config.yaml
crop_scale_min: 1
targets: ["layout"]
qk_norm: false
residual_init: "scaled_by_depth"
muon_scale: "match_rms_adamw"
nesterov: true
Rows from block 2, named by matrix and row number. Rows with one number belong to one neuron. Each number is 128 + 32 x the weight over the matrix's rms, rounded and kept within 0 to 255. All counts start at 0. Numbers have three digits each.
# gate: MLP gate (model.blocks.2.mlp.gate.weight, 512x192), inputs 0-191
# fc1: MLP up (model.blocks.2.mlp.fc1.weight, 512x192), inputs 0-191
# fc2: MLP down (model.blocks.2.mlp.fc2.weight, 192x512, transposed), outputs 0-191
gate.356:077078151147131107093193169174118110055132168143141087103090162179179114198141135121166100163108132156089102178075102158143140169072081107155125142113160167098161091127123126114184105131108107164082132138099175164164114131107025163208154160098061155115097164148170114112133192175063121183133107153180109115136159115093159117112099111161096121156144162088088148147107143132171125157120127164104149142183129148087105149107186134128146089115057115043172159110116087131130116140078112135162155175118085118086140118116192151136185141200097079099147134115077136155108094093129179117
gate.357:143097113111155133169052075096133096115124119193180125120104081133097142085145151162183165080119128065160122110118135099097116172171086141182145174123101160086080095095141128166108074111106165149133146139115124090085125035212116126112136108096140110093173143164164133128069107128138075096177164160172069168153137086086174138162148105122076131132138142115080117098107151163095142084121109132122112140123117121134143206096094143121112043149126140123114157120106159128165122113190120119147153175105108127116145143115146130170141153128129126165092154060125105097136115140091161147
gate.358:185095123081161139096161152113116105147120177132154130130194090214047156144150131159113095135109219155130135146151111133162180046103146140148143115151150126139160126178120133162152148119121150192136120166136115125147146101166066153125083157063164177143123125120093146157111129142147099127181109142127119097115106129127101074127206124130080150127105077139092102117102097147128095117095174107149083152115100129147134127162157104108169148105125094138118100132077153057135121110149156082077136065120122140054158096150131118130111107125106145127117128110106065124146121155152154125
gate.359:195083161126174227166079162123134103118137062135139112152118148052147115124102127103126062141162123079102129133079155150092115175167148104104088124118128069092140128212128154144152127116115211121145199114092130138089107129148192116122161140136136086211115140130166095116123156119113163088149078133160106146079098226168085110135098184123124223117134142089130084104090100061168127119154178127166119131158155114117117112175142120139159080131133114131113120130162155102155145145138126134143104114141097161152098147149126106069164134095106147094096105184116000157158171148117137060
gate.360:113100168137136119113110142168134153096037142099096144120116100169067107091094148121010146099127171119104106186136110105181123099067133112158145144100114116078126128144123143049122093121106155245097126147143171150109090116158107105061107113149131074133131092113093178120141196164042159094077200140138145086114160144150118105081128091130152161140100113150195092037164133150164121101126184187095148137107107125090122101087152139110133104134129138137138164177113177166130109160159152125120171148117058121152144141135172168096113135153082160064119171169164157148152154161130108116
gate.361:193082124125152145068061149237130093123098105172065124152141142179120143087092117079123129108117152078157095123185149094113118147156149088135138051216110158124125085156123157152069173116118146076130147126212091079139077192155132092157116019139099189108105240100187106172193076120132106153119165108204115079072189096121163101161127113128107124130195148098141119116106150101131163154149133147190134176081150092135162115087157109172138136110161153115142155083132166175165109127156145102131146154120146139132109047136158083083163088095108172143062182110133115196132093160080049128
gate.362:175115100107134116138100142153087077107073095085141121118153103136217185141157088125181101159198083204132105123070115078142104107122130134185154147114044168162172135116116112101138101147129144132142093132071054141145044141138115141065068156147136096124118088144091171149125147211156192089131156132156132106175147128127130114128151114064108073199111096187106163141160158117099047026112089142149131159152103157109164147105134141127194101143076146161110051110151039108111052129155200140089115138143070153091117110164061165112114140067104084071176110119142173097095224173176092194
gate.363:056097170146108164146151067092120120082167145097136170128128160116158122048143118168087104088123180120129124118157134119127124160109137113105113136149067129131174135125129099127115163143130163073147128147114132085135180137143151119136114101129141140149169126162145163132174110092120104143130060071139058145091142156096138168123109118163148129160070182086130201191019177134095187130103173144121091137069099146121140110136091130169095178140146124118148130103158124112108124135130142158129163131106156181102110162075139118153097136111122135066157127096096181112120155147153121099
gate.364:102104151120113103123122115144091109091095093063138116160164171157133105126107193096096091129103158095117144063110106131118160123131091148123129113135153145110127090112135162124091111131121168144174122176103132167135151130128083102134153147148119162188095095235090141116201175104113183155115126075136077124099132126091162144096110106145125131163090127173108125154144192082183101132052099145163121169184142144171148129074089118104110065099173151196161108142179112104178151146139148161102069142151118091141149140098054116078097119129157139152122158195100083099121126111146141132
gate.365:130107159105128103113114172187101103125143101137081146115121216086062141129171143128094104159135204123178127094142134123129107106153127059144135100143122111140095159073137151079149115139158111094159113153175136130084132106123102150181124122164168120120143161117105118118134066113182198172148052120155121126152154088158108128121153156140088146135118127094141079105121100112153157130121151163138118131124106121116135102074101103123105155164164143168123125135143089084136087154145075089108053060141113050169162177139113087168143159132133168157158141139157167087121113139080125127
gate.366:134050119192132100152089120116095130057092141113113086085092115104132106170249123091139177063140116138135083187139066092035201065154151146145182105197097081123096133160131120159065167124202089073122210115148042089127124170093136181155155057138117199192102139128133149152117114094141079143092168129122080131130093131111144134142158170159140107089179109142158125140091161164108098091097098165209092101061165127198195172005083114067140182100112129090077041189156150128158127107139198231104138092181180120143034187137153115135093137096142115131064091144127158098114162138124120102
gate.367:130090155145152169123132128217146144188141153127181154113137171141120156190164094133091199098081147144118135143123147092149109142104125116114164097092127135132133134101119083108088092132106127108123163151131192161082195139153107147147118127128147091071207107082139099139110174142189114146159106131172108202149167141134129093119137122101147119131158089004111119110088113138170108126190082140100169168119133116165162085103153110109143142110085142121112160156113121123166111105111161092076179150064141105200151104038041126176144151213127038146085154140138062192127120131136123166
gate.368:149098166155131163170151097114132142154176068121201143121108174081211154116146140111135079088091098138118132097160127139148071088135098205110127119135110122147178162148128094080099111103082101161157108142153111143093134135135117179139170169127116111159144131123094176148132116127143145131151172115143145054183138120120093135154059086125146174107078038095140134127087180163148109126114159124200114127203108151190121059123105132157143109108103088160130151141134123199130147131127114097174091212172187104094134120124114128090107163121134143143136111153132188144123143152114150055
gate.369:137108101119112126069105053127121154150119184143152149076140144103082102118099107121113135103133117109143135127100135138141100151110095116095109135153154103183098136132134091162124078112139121169151151122152150166187188175123113116105088138090143092135116090136095200123139111149088137093141107125086105072087089131084129132085126117132147190138202144189168181135179111157156127137158111116136147121138154111113132124094119132150120078138089146089146165150032228139119158173138112094135146141128128119100180117120094137168077101126180114109157083157127093106113186156169088101
gate.370:129057156176084139165152108096088151130125108098123176134147156133136172169124087108162122199133145138127179159122156115143168122104101141181142070143136183063125131137127080113127091127170086130155166079084056127135091123095167108193170143133168068175085138109104136109106219133162059122117161167129152115118070096094098187112102101092114111145093107114167103135159126138218128173055111160147134125118090131127073081102115168153079101097124149069191130155173123117133139127076105103142149145068167095122132104133131070082098131169099121090140120074159124131110125132191162156
gate.371:167065072075171162154112111120160173177125107206142075151164163079131129030114094107068102134096159152122139120103135139055105174133151119089092065116129152118148182098125154110080108141166149157109146131111155097096167151101106115128110161094180152143095116091133111161143114123096147159102153119145118101124100132085099162132171162044070169113132163085118140162139142093175121174127099148084173190073126139109161138114128119129092146170151111127106149138138114108135155122150182132164119105159110112144108150138129078107194110118102146204107182106127155154130080130099172093
gate.372:078099177142132138163127148068050090172128128137158142096111159097171164122099128167142074125094128109105124088138131186133163139138116130129152102074117090114142162118128167084115156130131124142079101133115136113192118094160098126127132146162132192088097134113121132178089112123159092094122092164111125077077074155095130122128096130130088091108113110104107150108093172124110207107080134161134152130125208172123099110139101190148093113176166109112067128101135119140162074084215110171146144114085129112135115097171073173121141083062139142139137151121211087121203120124089164102
gate.373:147086175136122193107093187119161114128131072088098112109111137169069154179126129135140152102127150107118091212116154113153094219155204086164178155128140120076091182118125156126113060125138144110085151160163134088090089191086123077132119209075143176189098137149113139156176100167109191119160113119105112051096095117114140103170144112154153107094180110128109149177086201186156084147113119169149119184131100115136098117102093153190182160064126125103164138107104174084139119123115147149132086158188111141125074132096152180144115190072073153074056144100145110146103138113125169111
gate.374:085069140131159161095122061106135150145094169088115105098124114107181145128118149149097138137107065124111146149107145148128124083140104129135197122148122126105074116090139127120122158137095151113108121138076160155107168118137158104135157125155142136183178181122151088133156124163142177117085130154074151130145122158155058149129114150130223093116102134121094196179124126155100075135183134169148102124163115116101155130080164152136105112075134114051113104166146138109117083110156188114129109094094092185101148123133042154125132159116147119159099127157160121104124103121117118134
gate.375:097104188128120047182136164160095124164125143082202179197164115057110144136149087145170056127131110129114127134139098119100131180195155121095149132074109125133100093145133088127142191102128099096122106144160108119160085102110160116123135115113111133193103149177120146156172119144150150152159152100162097097165148162066147147139047156130094158185163147103075137115144146152145141145188153137125130129156205143086046113092134178158152122154136122139122135073110109129092111169175126100150141129085145198113135144135069158194124118164141166089213126127190112146081141135101185154
gate.376:073078131139167081100132137144186148128110130147094102097099089163062151136172150121151130122167123141159096152154135129145118130133106136098097180098141112099089152196130097171102084127138095080106137145143123068149150120149144166103106076174090126124143129148128168079060094131092163133167104170191166113143128155158144123154181118122131160130152115174118150152168154140128121125083124152143158099132144140161111080154109057126105153088132113114127103122083140117146188121154149116135124143161127149105130188100105148166103093122135148152075165109147174025126096111108145177
gate.377:144080164129125116122111116092181104131097070100156128089112156125126155110136097073141148123119132140120173145131149090111182150129171144211135135113095115150099088130127106137170104137118173159145087157115196068090184127142158150110163154117129139088093105186139159108156107133092104106105090148106145166121136175144163168148148118146137052113116230177128124100169089136147140144099143156114132171157122140084119096138119101128124124126150116121127101133202107118081044186083109150119188124107075098149104139128175163142095138182154090111105120118130122068123143102077126104
gate.378:137108160122121061116072120155110131181121124152130113171124129133127124119104104113148133099157152126166147093087166117129138127133159133113158101128084119093167146149129119170084132123149074111137175127152207123122132137103128099141147131118162125110154151106174144120084148150034089165088046147157107213104172082149152126147132106095133102126131222185092113151151130148139111187089114105117165125134104158108136156117127071125118116189074102146083138129163161104100108124112128117075021074132185125135140099144157125170106147168129105145123145197106107129142097114090152123
gate.379:060088114115089064142139121136147146171140059188187071049173141121055131099050198118122074108104112139117170156134125149113132150142194187121162138113124151180202136129113198136136065134152141163124181182134125120183084112170101126113118115153120160097121152197151089112090076114142105136156115136108149089168118175159112072086104139100148139141140089076205141144099093109122158115105107051121218108155073136137106137174101087122120128106135141124165120169198077069119067104146142093152157106115136166095163094140184106116115178160158116132146132173129078114109117133139113135
fc1.356:089148115093136155108158073161143117113195140137084013093150172128144123144163079175111134106148134163143079160052142084146135118141108110143119075122081179062087124159126133129160143142096133096168136159114190131130132108151094108140096131135112171135123158120098136136103175132088074159131121145172163158160113121097106134156145101192120105073151132126101108057160166149087106158076129109102102156122120139112126168147126127128191123163122125103123125148159112096148122156152131198064160120113150147171057066126168153150064104150149146072126185146101142108156119155103099140
fc1.357:142138105122108125080142179083144161102126095189041162103127132132198130145095161107066156153120083149110128140142121158119158083092176139143146111150124131114128140173122086095130104127109098071140121110182058100118143134123126117155133145152119138182133110137128163090196119130095157148149130157112130121155116126178122125075163118109186132146096164128150184158188112136152119169110110108123117201132132131166112108147063100138114142087156130099090133121186123111117083120131112103121114123133128143145150193136143130128131102162061136108089046151076172096101071089148150131
fc1.358:169126138066103102106141089146124090141123121157147163161176124151137129141134100106105160093124162169157195149148095178117150112118130130112134113142175125116128148117129148097172135133100110212115141107108119159170149141120103100074089116119173133079167136173095133160085147112092132091095130166116115171117145092106111093130190114090118175114089169112125108119101122156146161137135122106117125149137158121144122157129095128134164109132038127117174169145110090127115125075151151107170098151106160114071137106121078120105132102158103127115154076093149065137121150149115128137
fc1.359:046142127133057115141119148107134146158121129132095119152191071147138134129131138153140169088129175184147152142187122138140162145120075128222116153143128149173086158078134085085153142144122123115108099142169167078158164114110087159133102071117150179042122132103101161162117125136106094167119167144044119144182165063088156163123124077126133132119118095156113131149183131145090185079083065060090126106099096131122109139123122141106079155131056143158142151120094121130130105103105170095096088093082183146140212164138127184168098120122159109140113157125080176152141118088123136194
fc1.360:125133075049091128178080088142106137107125102152042078152134108148140134178110123151101119136113088135103145156090076098144093172152123091121179101146132152134158071181129117164096102125117140152107105158134177114105102086124060061128203175108168123143144128145186164147090196108148174062159112153141105159130094129127124130122136124121129145119118086074136170072174098129170146123120101134061099120095109137066156179081152183176158113176125130142140130129053064169135141161099121145173127170150092157096154130160092121048127133105147243106135155171066156079109131153111148135
fc1.361:095123190101171116096129136091088119145099128143164117124233150149068136146160152162129153140176152090159136093077123107146143151163102109122148138174149144148058148091136195134118149128171102127133151172149107111117128116047080149155120133111103129101098069087139082146128162112092085072145104132090143156153141126105194066207113081145199161144160101107077084152141141088061145152023104183086112195137177164079108152064103169063191248156086142140153186117091130118130139117167174093098146125101160161117147173132130178120121097145137129136092132131136113124121125119132145120
fc1.362:157105118102095144069165153120175125140174078167155136108128143112186094130176078137127108116215187157112130170107094066143099130113135110162120147146153102161108143099127175076165112133191153126148131144147144161143140081083089156130131099138102063124122057158144135077122118168134122087168105131147113117058126174141173084148075125114240131195142106183118115146094045153095073098105099059084119148184041130124101086123144161082162084143150118088115141138129159141073190136133242123100118084215053100131160125138095104115145155092159103103167120097106136093133081141117209141
fc1.363:088111143119114129098110127117099124160146164119124127161111123082082150078144187090114138140165117128126076098164125150128127134109129161110098129141098148056124125137124101141137088108112099096136125149093115094162131161117121141175174187110150141177123131136155076144119145109104154134114190091148146129096180112136111176127162127137126114163167083111162122173114235111129121113123130142169126138136106132211169098093122136166099145100135113113094160144087153091054171114129154190120088126162138153114121136153146118137122045101120146096127146134142141130157135134127146147
fc1.364:068131115183120194169123183134136134074080109147030109092118149091152148112196096120155130097195034084145126152130077143150103208109112105091138173124132100075135099151137111113137161101059127107087119166116144101100143168158123136191125129127108080101135133108180155083157096160082142140137137091167167125156154114188087104145134132180105099100168075214127170082108170084127136088152096150129183135115151132100145131108124208125142123151181159080135098094081124169113192109128143111113175108118139101070126133127095112143096136146126136126179102163162086144175129184140154143
fc1.365:151117079150141112126135125192076103133116090106107137128141140136092146113160146143107150165175178143170146103172150118148088136168115120108126124150146119113055143088125159066139146134180082093127117124114154123097151093091141151155144142116183106153122156160101117109174114124170164145131114096130131123172102148175102110141138135087129120138111101146164131148115143116099167138107123164126136108115090129131145160119074082106146124168155117138150117117120161110142117165163144099161102074148134085142138170116097112156137142147117177151154127132080155112116115097109168149
fc1.366:143127142153105122145114121136111143123106187139150109059103148131167108123183148152073167167118130032108164111184168116139138124240068107143137164131092215110108090093131152106107109130120153148103115088124153162120137154205140140138252116181108112180155147160100082114131122094151084092100112132117150132109069193152141229103114206105093145143127150186139092129119119205097121093108104084134118155127104131134123078128070165070113102116106134154143172180165149156121133121077091155101093045196144199105109122118099058115126147148182117098105068099114112164087150156091240152
fc1.367:104135102091106085118185111091091121112112104155124124171104118132064061109096173080159115154162146081105083112111113159111146134115131159111094151094156137119149139188131130105139153143115145155095085080140135077133095107147101146160118115135153179183079140179112160137118112141067162124138108126065130064143105083157129172111127142132091114118105083219128085173172175103059130162056132095157121085105099124127109151190172130185151114113160134127139146111131146117072157137092104163205114087128106117059099098171161139078137148088098153145159118134078186066147089139139119104
fc1.368:069122159139153114130121200143180123110072110113143150180113140144174148181119102165118066149142145084198163182118119197123158081161104131108111120100066147154184076143118099059115028127121127148077159154146131109183100131131112158136127141109125159130124163116107154133123173153138135140117086107135107150086132133159092170115123138169114180120123114108142118137124122121132128119101126123136165070124143165136151141126173132124130144170086122128123125130124147101172113081128079086153106094148153154144141148129207143174105069128108096155075125116097164163149117078148139173
fc1.369:138142183167125140128121148093139164108186057067106125158098116124129110076107176121085055142147093166160123133125065163111096155172154144091133130076150147062163164144130142151096129126115127079059107089142133178160115075097146041132114134121121117099123167088177094145113137093167138150088195062184190157160151087183130148141060109110169032126102123113111130122124097093116110169133167114104074142160127126128092125169121150173162184154104148082083094142149131208130175143147120090076181115142179095111136102125091139169156152084106155081139135135157110164081145171145112108
fc1.370:113114145083110115126151130073142150097135132089156098142155143141124140154131179117140146120141155117138114070132136153114205084106114120122088134118063255080101140126123122138131168120144132117137157126184188111166124138133139116111132143167135136123079105143062137118190108068102147108104151120060092127138142126132134162093141000176190113156153130129131081113185137235141091108075111132117177141124158144142193194121112135101171106130138145182121080127133106113091142132140123192110140188107153173255088078117067134121124136109142133146102167128123083109112101112091161117
fc1.371:150081133191104149121138125155135124137113185153182145154074098103125143158120133122168108173148081111055128142146192119158172132135087089136080110146133088173123072153124068171172126150139123132119136162113110122129073121122128132171129109211113077161139049148147195141124134078121146122099141138147146095103105090136125151089116151188127099140125169104145127124170124110145131099082076151193134093105152109174042103111133137117142174073166141175104120124123061110095107126131093166059123138141131162078137143113216116084109131104192122088114087141171136111112129120135118139
fc1.372:158154135120136162086139187158149120116176192055076153193172144063116121156102087099101111131096098161071140115128108116109120066074142122154143135162130179084096090116133127169125111133184140108126160093139083152109119124077120133145124154097188111162188164156072065101116122165213127149125077141067179144121159162152152179148101126114156120180168143148098112111095131162111151177149114075115162113118109114146128204137112115132140132160095143115131072143097151137131150148143107113113111114153109124171095116181185074128136113121116116091158085087134100104095122125126143117
fc1.373:124157062140115082128179102110173178136117148178177164124147133069123159137142129162151046161135067093123098138085140115137090081112105161148071144109179113187161076123134120135134173123109137143164105078067144119151162029128103179146131081163097113057181146135152151090108146172136104158182136158121148140179145175126156108066098166125124071153153117164147113132126115097138132117117146119154188129134129141109140155140076140115039087170142146114237148165148126112084166162131102091139107139116074161122133092157065143196115116162171094168148148173062125080145080072111122135
fc1.374:129138101180173130095164083135090144136147101148121099165145092154163154160139080134051141105168155168157137144108133115172161062062109092205141136142140144126109137143119144148088136129154146149069135156126186106126129139174078167103185123121085125149154123113115099121128123128156093116121184085122132164097138133130141113144128123110109127078105112163098123145106120070145160174117108170049145120134086171141124133158161166125084169147068125171116169052085099110070086101086167164125181138060126183134165100130208151147106105138126139086142105149080146127125075100134106122
fc1.375:119117096102149131136133141105101126115120185188220129122150190100126160140181097146139089157147076159104181115170069164139112217151112142133161142131117148094142074092108034154137248119140107052038182114091127125160111155139111137153132132096086085148107088123159136113153152155164129111247142161192085168088154150101157116143070172182094154172132124080094086091124173115158142140203114193157146146163157142152088087140140127139128166212098112140116075165102092130116089147145124106126136126118164159123127161167087145152066131165149119102137155139205141141106093116132154067
fc1.376:071132110088137093119114122090134107189125133155133134120113173144121094027163127092101115131106130121130147100107163088138120140081118165146040125029116111157109147106136092145130113136121099090107149125178120128101102116143113136181132129132123151093161129139205118135104195105079172173155137151139131133098149124126108069158158058100124177104129118146167160140123110163145129119130108114122116103106139110170106144173104087143130087126146129134146149109188091137124138088136153155157132073144152078126145172103104142102062114145116127090133122141159101108164137102098118114
fc1.377:099123109112160112051170132026118161224151159116101121190135100174161076187124191181113165120139113092166115124126180139102143140161114112103166082144103114140132181141130117124123115129191125132128127056167155136140088118083084115111087107141186127059108187123093100162151101126120114176118123176090137086096166080192179137108164144146077118162081154062125130104119133093114149135073106137139123109099111100106144135157094181115098158095075114160104112176097128113164156184204116158108135117137102146151130142112120131130148163134105136191146094146076187173126115150138088139
fc1.378:140151125114131204184185163142160128090193110136149115077140153086093138134138107138130023137110082097104143138181105163131129083103118135124153154090167124176163178125130162124135105134172155079097123187104091172105123128148110173065111140139079083121080113165109086126154110150163156127097201123097088131192090107105118152111131126146082071101103081083115189080103125104157110128107155163133111123151183134153153063160133123100127147126134152162167140153142110119117092068138117116200149151150117120161084144123117137071068151102100137054088137133114152115114071156163098115
fc1.379:108118138091108071156113168195151165152150073177146125109150075083124142076087181136100132087101181166156161122079102149116100150145111162140112120088058152130171174119147178183124097122139091110145137170067163131136227092172075028136119136113169134150173124157175140112151099142151101122135114118064138119188090128174117105141159116102117117118111116139114144124164154138118118154114071082129104154107138127120162207155163099094154114132108129111128149184153154144139114158168161084162116111088091118150163128119127141154128127095105145056166159166153097040083070098173083114
fc2.356:097196150128115143112227110143079122124170176145244101101198141116111063092148166135077181091189190173127104065155180150149151094076136052123145076227064254105130117091139156164183113100094131186051169103184152049127134113116134131082037160156154198177144100123055202101187078067088082079089110115136124100155104135090136151104105105185108176203207177063192118108177196125173048202118057107079131150140148099181188131086018091096083071079077169146045085195125146056144172159144139232183106148114153073197122131163073149112116105123132098076048240126116061086126169144101082105
fc2.357:131060166121108167157112128081082174108113131123179134090105121131123077125105136139157164056083184166116136111110136100119165136134097153136191176189055159139169124172127089168051196094130153176059150086121096136105119108199177149135161118077128133118104165157185146156163010104123109158104135163123102127132142083130146164190080134078062138079149156187231092156152109147137107030131100164096156152090075164166086118124129060043208065136109056165082106150100196192181118139128081176160091171114121073108142130127095143058142115184142115210161074077174145161111152131115049178
fc2.358:119157149138128122101138207078110140126137165156129085156097104131100131124172101101127136122141105080071103125131115124146088162109128138148150153077119141093128125119154081111151127107095152127095125156173166124134121113128092169127148148142108147147104151129155087120157111114143136111143088123109114131117119141103126117143127160134064149137125136145109149157133126126112153148163149187175157120158098130169102080143154151146111156167142145164142084154142127137133150110129133134120151110120139102108132118130135147123121083096103082080171121127111151124111101115117126115
fc2.359:173124127165145159188126088096100122123185111105176137145107149139120077132140131113150100151157142127139113111127108085133186095132152101105080119164135117147109139087137113120134088138182165109117084145088183156138168092103124182102111172141144098127093165140130139148096136144135084167111083213118114119140035108136095114152165175087138024142114131172105130100104127164140104140152143113166103128113181122134113124075131173120202132168129204162159135156107086083137164081145130142149161120155149152082124164136159114090143156158087086116118075073131128060146066067121119117
fc2.360:071138127135109109111202146118125156152143147060126141127142119157149100122148108111118140136142121136174132097135143087102172128143124124074127103142116102121114135131138162127155160144126128110129124100106147111120122093145140141187132114135092137161106113116115135114141079134130125150122160107103090154106173113121154139134116121124125102142101124152133136120136150123140140150142104127103128152137120151150121144115122086141120146141129078149124099144115107126150129089112146109105124143138129105112152143082125141130138137141140140135132124136124139124118112135171156127
fc2.361:095184152083100248086132143175085230147059179059114148215231196165133168102162182103104186108123120117132195184062133129136126230148149123113117089131083116104171197132206187136182154179143141064044118225140087064119103094137072058133060252160135162116092060188108023150093004183115137132114108085173128107077106056045157062212167088090175083250117058044080119080176069127134084169055075094172140168069076102125056138083172149112089105227095210091058207138126109123164185118185112135224110148094113109104115153126237194155182000109087106080131175108199117108216075075106118120
fc2.362:071130169052111125143107157169148115101255105075063081042106174241137059193068060092239136105129209121039120092117201195221192120067122255146080089084143114162194175115080154093170080159171048116172108144184198238131147203101120156161096185117213168226104078079068160147072097068122110083119106087087072105172103105127142214115132162247148089027124108096099174140097050193111094146013120190124102167103167059194162098088122093138222199033043082123208198142119070190155216118091100160047179073147112094140156149084150101067084170195082007193152119068125124135127062080176206127
fc2.363:140137121138096090117109163156098115129107103114132133106128104129123157139152110144112132098099131108150152116115142126145136128109109122127138110135089103134127096134138126111124139137162154091155127129148146162137116143166124142105139113132130122132118121145129126136131131146097124161134162087141130156154118134133134123133162131134117103142127097138122119116135141117149119126133133133138159130125118123098118118165130116148122123125138127145126116151111093096142080152103127138147165155145132105101144121134081150123125126170147143117140097114121120146110121133150096138
fc2.364:127167148088139148111124172154079179213136144147118144122140054140113086116105090103127070094135139108076122161074199146095130117159137167130174140183159071143130180081147095138151168094147175159186160219120182123102094124148153137124151164026138127140139168173142138074180173101072124114076135075160091167148092147107113163059123145124096151101108128115117148156132110125167162127063142079090143125113103138208115138124106166139101118136086134124101134163145138143128061119080142107121057151098122182102123168151104181125098055090085110136099113173126139166116141093166073147
fc2.365:159163155089135179117148127135100109147129162104143157155126098077138111114157109117147106123115162121136137122095113129114131123116112176095144161115100117173111141078119133101104130154092162086135135147118113114117110159129127113107122105145125139129107153117170123161147114120117163077150101169098103118125114131125159136153102103134107135128140105139117139131126115113126126098098106108149117151083132153093111130158088137113126172123116150086170124123139115154127123091165099162148119144135163152125161133116168154143110101172107139133120146109170122142156081165117088156
fc2.366:143059119081111097139148050189043140166047127091152136140063107109171165169218158170170143063132158092164021047217166171093060088147040085169053157110058000057065128154110221195070067112120105133090134153128188117194212158178212103083131101170159124131121141206193054182151062152226138093131159162155080084103175149146094182115127161129036187163158067212120024151168144100147156037230066118090107118155186160034153086068005179104118148123191189122203120154110198023159136172101087190073244156190206105189057111057082158206079255029147066200032086149122142078078095135178166161
fc2.367:087093169150112137114123063174110079117146120093120178124131216129107083121123134178138126140130118137077154102110093166104138101129047145135110108161102120143143151202139097200101058142124130000148196142105112136128159168177175109115066104131087167136141108137107162065113121095108127113151125134152159086122096145112063161184091114066109105173114118096171095104130116148133234146148145144117074104105081140139147121160154111202097165129090118158154104129111181117086117162154193162103148136099163141143119150131120134106108171134139179102133112135246121119090141119120088152
fc2.368:084149143072080159130103149121143131164119097135107103124140120115096088119177103095089121068133139152164115069073122100135100129114053139134097157183144139130096165143111134164172148086145143162092130127124117178081172157147109115104148138155120098105132127150134131114154088096107090139153089158088156163144127127097089099083129139146125129129124162131154137131132107125097151115092141116141119125142155150134115170142166177109180145123123110144155097110142144090137119142062122117107140145158134145115150174110117150123143102144209141129085138120198111087138158178135107178
fc2.369:131149162067128141148111078121149130135129101138098125135149127128117116129088143124166149139112134166148115092113197162124108096093142139173112161113109088157117132127176126134145137120138157107161123140121116082122103116098123161145085134091146141158159083114090121125134145137124126082159125163104148116098154121107125069110145129146105151111123171122120125128159164117107134136157137114107148096119098103153151096150104176078141120107135126131109123166170106079099112110127136170145129111107093133171189139084113132142118151139211118077097188134084191157123081173107114122
fc2.370:056118114083129149086086108076097147059187168130086115138203079155219180141180170127111147039138172230144132070126169215125159126116150041130056130083080210000081091193068155097118151133051125135185174099068116074156114118142189115073147152168059151102092148136046168185098126123125123091062167178119094151104104123102133163044144041214179095149141180095125110056198220255121055096077190075098145163153129166105179175181090150108146151184064217182078050086063055034101128143127174255156128196154188116240110099163158130145099107136146143120139155133121099083099071087047152198
fc2.371:159061108150151113106187132137125151111163168124111160111098098121154159127055170157076095156078091176164093137143178108154107125088152103083133122081198151159149136136137208150161140114087164127101122065014125175190162096077169172069155151075098115121219190129086091125111157106131135163154148192088161054132116089165120161006108173174056215059128119043145097086089116171075116083180120070173140108074150132123135078117159227210108068141149057056146084155099185147152158132100096109117225211210087164190105070107151090104160053155127133123153148161095127164089084140104156187
fc2.372:121099132135108103208119178101151117145081100162135132143116167121231143115155131143150139155174141221159085145140132127132135134120143090087124127161115137127159140141164146101161130104135134135162110117073096128107094106117123098081099167167110141112090109084179161152143089076115148117150073100137133088105087125156097130083145125120041100116136168123154104128106125123115131105165127184078127154118102118129120075064126156080126087165143129162111168107114149172101123145170109116164098176133141155138136151152118141128099161169113118145102130095134166134161072123132124133
fc2.373:112141210126128191152059079157255151073074194068117095154048132091237162044080084155154095122117187183057097007111159158143160169167162151041134203098191108079115156122140146196140214126067088082084152113150143095035161181192142122082105101122182144151059099181151096157176174189086201115089101104118083113141122173101109138120129116040153136091139147178146079079072123125147107124135047030176115076078167177181204248170152049115160185093122161160008099140184237127106099206158104117116117084000040130173078122158117108097184244195029138129138174087137162159104085153140078086
fc2.374:127134157140140136136096134134117117138137130136112139131154145116117087110137126116133145121073106115136165138112140134114131122137109171096129147113127157151135120147137155137120096152133111111094125131114130103159114126125159092141117123077134075133102130139129155094151131108137077139173157144127158103124128095139147127132154131141150121155130120166090163143146133163162122160148094100152136129131171092118150113143133161097150120097119108118149070142150125106147185097125137073126124086104153079103127150132136129117109169121128116141136115116151148105104158142135111094
fc2.375:043150152104096119120090095163195171107140194030153093148112140146127089101087083123004190145100110134113058137159136158136148098151112140151111141129098108191085178118197140176128085154148097168199094187077182145078064132096234112097126086133196145152174130106142050081150140138151123123017067063139185119133124131099117157092250071081086150155160126148052163212128116140118189135080118165108118154192078187135175160115078208065133154061144050170141161072102083176153111148177154113106104199139163088089119133094080103107193177066116141183158143167066111152156163113088120136
fc2.376:131115103121124115144135123126139109129172110162118128133163097164113139148116140127131112095127141142126145121161100118115113121102155142137144115131138129108165127127086108142135148148155133135108113135098143189117149127134140147133080104126127128141133134078061117135146140127124097142125115096131149137153143113096114131127161155134105128129158133124105104133115117126113117144159122165126135158154140114134088088104150156122145156156142177104148115100126106129179113142129121150123104116107127148130126124128147127140136072128131128124091099125103148125138085133114121138
fc2.377:117166133119150113188073129131158113146154111090145151141130122119097145071163132169153135076123118129104108142103150125137154109136137123098168158161141119148133137121129129123118154147120136110119106107103118132133121124098143110132128168114100110135162125106121144131129126126140112129111082112120120121161134127126129168156096136139120072140132120162119080091100143155157166143112152100127116146158186122124091138108131111138154064143145134130130148128145137108081119075103097104169122122118081154131102156115146133147155153169100160103154116106174113096122131126111189147
fc2.378:104128121100105108108097107143094117112122126097156135131102133156076132116152121163114154136132149141154147096127119126115155159140118134107140158108123144123146121155140143154118132100099119157131147166149147132134126144142141121113104118081131137136165121095112152128092138118135136109141147168184140129128168106125126141108125113099100122128140106153124125130137116106138149145136124083108141117140115132166140148143165165134120124131090112137110101152204111129120087125118133132134123097166156124138109140138142127098091142105121147137117134109107119097100135129146143111
fc2.379:168133112137132125047107057128099104143112098183109116188118179034138182112186163085065076104184118145185113116110198089079163135068079181115117028143196151069125180149175096124188112160122108191161173105063208059116170083115093164093108101201135107118155158215143132168110079128112202117097162115175095149138190145122097206064059177119143114155149136120140179202103079092200095134025114181090123076173108188095149093076159157133125166139142133164100116129091043091183058128128108142161163146183164103083126164114087097136128172103149072137230152111039140102029103143137143132